A small image classifier, trained from scratch: 3.79M parameters.
Rows from block 4 of a small image classifier, named by matrix and row number. Rows with one number belong to one neuron. Each number is 128 + 24 x the weight over its row's rms, rounded and kept within 0 to 255. All counts start at 0. Numbers have three digits each.
After each neuron's rows are labels from the 100 images, of 14976, where the neuron reaches its highest value: "responds to" is what is common among them. Only what is clearly more common there than usual is listed. The data: rendered rooms with furniture.
# fc1: MLP up (model.blocks.4.mlp.fc1.weight, 480x160), inputs 54-107
# fc2: MLP down (model.blocks.4.mlp.fc2.weight, 160x480, transposed), outputs 54-107

fc1.304:085130085161120111119153116104112113145131109120116114082103144100149113134139160115136130104134149162163139126043135127165107147128140151096111120115169114169165
fc2.304:145099102133129099123126148168142119149073129118101138129109133104138107109146121079142112143128192122157102134115135157145103142066100106137119114153135143139133
responds to: sofa; chair; largest object: sofa

fc1.87:105127130125165155109119171113121136118109105158162138136097126128112164124094147152140143173114121124142111103156177137150121124174128104139125099121150117110097
fc2.87:149138115127101142140127148136119149110115143152102062120119120129105152103155153159173088166125124130116102105129127165153127121107089138112142147141114130108127
responds to: floor: plain

fc1.472:145098129136115123101112096125112134125124108162158112160158109083117101086127130145119126075161168100180113124135114109103072186146098120164102108109148116120102
fc2.472:101141140172172173110145128116101144123136118142129122146126146137085120123090119148096085129142127121134130158130136174091124167077139090109147176093117169138122
responds to: floor: plain

fc1.257:120101128113121144091131120149125153122131157154135102081166144103130099131104108177132106092119125149105127142129134109118115107165131134099153146086124097098152
fc2.257:122086141154157114118116125117110146124060122122081103112111070128145158122130105145089149149127120120132133154127186129128109080095130118123130132130114124161112
responds to: count: zero; floor: plain

fc1.173:118098112121137134136121160114130087134108109132132131132144157146136143140140167111166106132145129118143121105125168128109146079133137134190152180102126122132144
fc2.173:111116127158178118152134128137164122126135154112114098135115139078119104121160109150120138121120129136154100090128091132131122097114080113114139132160173159156136
responds to: sofa; arch; largest object: sofa; largest object: arch

fc1.254:108097120124136150134102159091127126120134171131124132177164135114141147105170149140133120163099164106124117076110140125151159088124105147119105158129104103161122
fc2.254:137138121130153136127086146130130157161107125147121158156116126145092131140109116090137124165109114109126147133095125159126135109103165133149134129124159146145163
responds to: sofa; largest object: sofa

fc1.63:163108119087171161118091124174149104120122167153103126117121148148116091105126150101092094098122152133136143159094111119139110136092138099109136121127087129168099
fc2.63:090146148152130130090129112072164153073109148130142165116123171112166146130102142106129104132145096146167164149152152125082149151111135143113090090086158134162087
responds to: sofa; barrel; largest object: sofa; count: four

fc1.274:111055140113159071089112126110121148128126132161136112149142135142123168146143156161092122138141153113144136125132108132123081132124130147131118140115139095171111
fc2.274:153122149136135161106124098112120125142064093105103118171144142125120104112166148127108097118076115162115135141104101125123169201079138128133132110150142116127113
responds to: floor: plain; floor: veined

fc1.201:108099126154108133094141126096153120113148125187090126128129139131156120110088141122133145136104124135147165130114048134135150144162110106140123115145130114121149
fc2.201:114107140107128142133161129190124125093118162146109130184118152150104127102128092102122161139135098163111133139147196166133140131098129101126136135114134129122161
responds to: dog; largest object: dog; count: four

fc1.33:145160118120137102155130165112148080078096113165110121130140191124138094098133156138136130112127127134162153137084127093121163106128126157126150099144144134121118
fc2.33:066145085109123104122142151152162137106143139159114134127100144152140129140135149124125155135116095116165112143148116144129120129140127143104154143176152103130112
responds to: dog; largest object: dog

fc1.108:092115140171116125114117143120120114119157151159088177156142116176115119150106134124143097123103102110108131092141127154157093134119125113111152187096157141112169
fc2.108:116130132124146149166124146111158163102132138156141104105081124107040124131125124161133102163094162155125113118110144138134131108093137118091144151121100144111156
responds to: count: zero

fc1.196:122142113125098137116087110133122154111171124137122137146054126113108113099158102145137126121132124145144163121110167124152157141131127066160093114111175135138139
fc2.196:134115151110110158090109155135096111160096150142073117120121083135139134145131136142158124129105130121146124125100122173134153135107135165131170105140066111149083
responds to: dog; largest object: dog

fc1.399:137137145129131126124122168143123150128090108129066146124115111135118106126115133125176162097169151117119132123154099096128164101181079171106118159130119092105148
fc2.399:124138131141116119145089155134113140144126170134110098128157127131127159145135128121119155144107135126124082139143110146095089096127129136138070101164139129119113
responds to: floor: plain; largest object: barrel

fc1.17:078155109123113101101108114150128099110071162167146139123087118154114139101123160155102129130150122120153107162105141095121156125108174121097102145108093096121106
fc2.17:132131122141121151105102071129151097142129173121110168147102129157113109152167149121085121100129123148135138130161108125104119110090129109140086108114155129183119
responds to: sofa; largest object: sofa; count: four

fc1.403:144087128137151139125075127108126145149134136131088159157075117157082116115131114137178136161092139101105127113150122104142085154155073101096174132117107117145180
fc2.403:177116109088121118152116137113161124160127108136125124126122111151129142111105142144106156143136140124090129127189141069118131118168104154138089117137094076130130
responds to: dog; floor: wavy

fc1.247:136147123123060143117138129149083090149130147144165122108114122127137150155140113167125115137180138113149093133115133115116081140132122122116097157130157140140082
fc2.247:135137128114083121121123110146107147160095125153145148133143189147153153106125091090089114095158125126119113149164120121088107146169146106154115152162146109113137
responds to: count: zero; floor: mosaic; floor: marbled

fc1.316:107147132149119145136105129109111128113181123190171125103155103131140135156150163127111131135117169099139124146111125116102135126104126093122111148135151132156109
fc2.316:133124114189087155106083097115107102154113123171149099133076157140146157119142126151108127107187119121110108115124109125111093138102149120102130134131118088174118
responds to: sofa; largest object: sofa

fc1.51:106118097140119081169182102171077131113119145100137119120089106124143109148130137128168101086146158152158124136129139126113100109121158093116151115150157125064107
fc2.51:094146118105140148140191135176132166171115096163115134139107114131156148139120119131135149150150134161138097179115138129138147098124105133136161180146110124092110
responds to: count: zero; floor: brick

fc1.312:116110156130157156115153143152171157117148157131100141099127120130072098120113108147140112108070155126156128174142139092131099161137115129093134129115096099090103
fc2.312:155092124135112124142122159139124111139183122147141103132104166112115113120185165074113096143113136127125121162143119133111113138124092124090137118094177149134145
responds to: sofa; largest object: sofa; count: four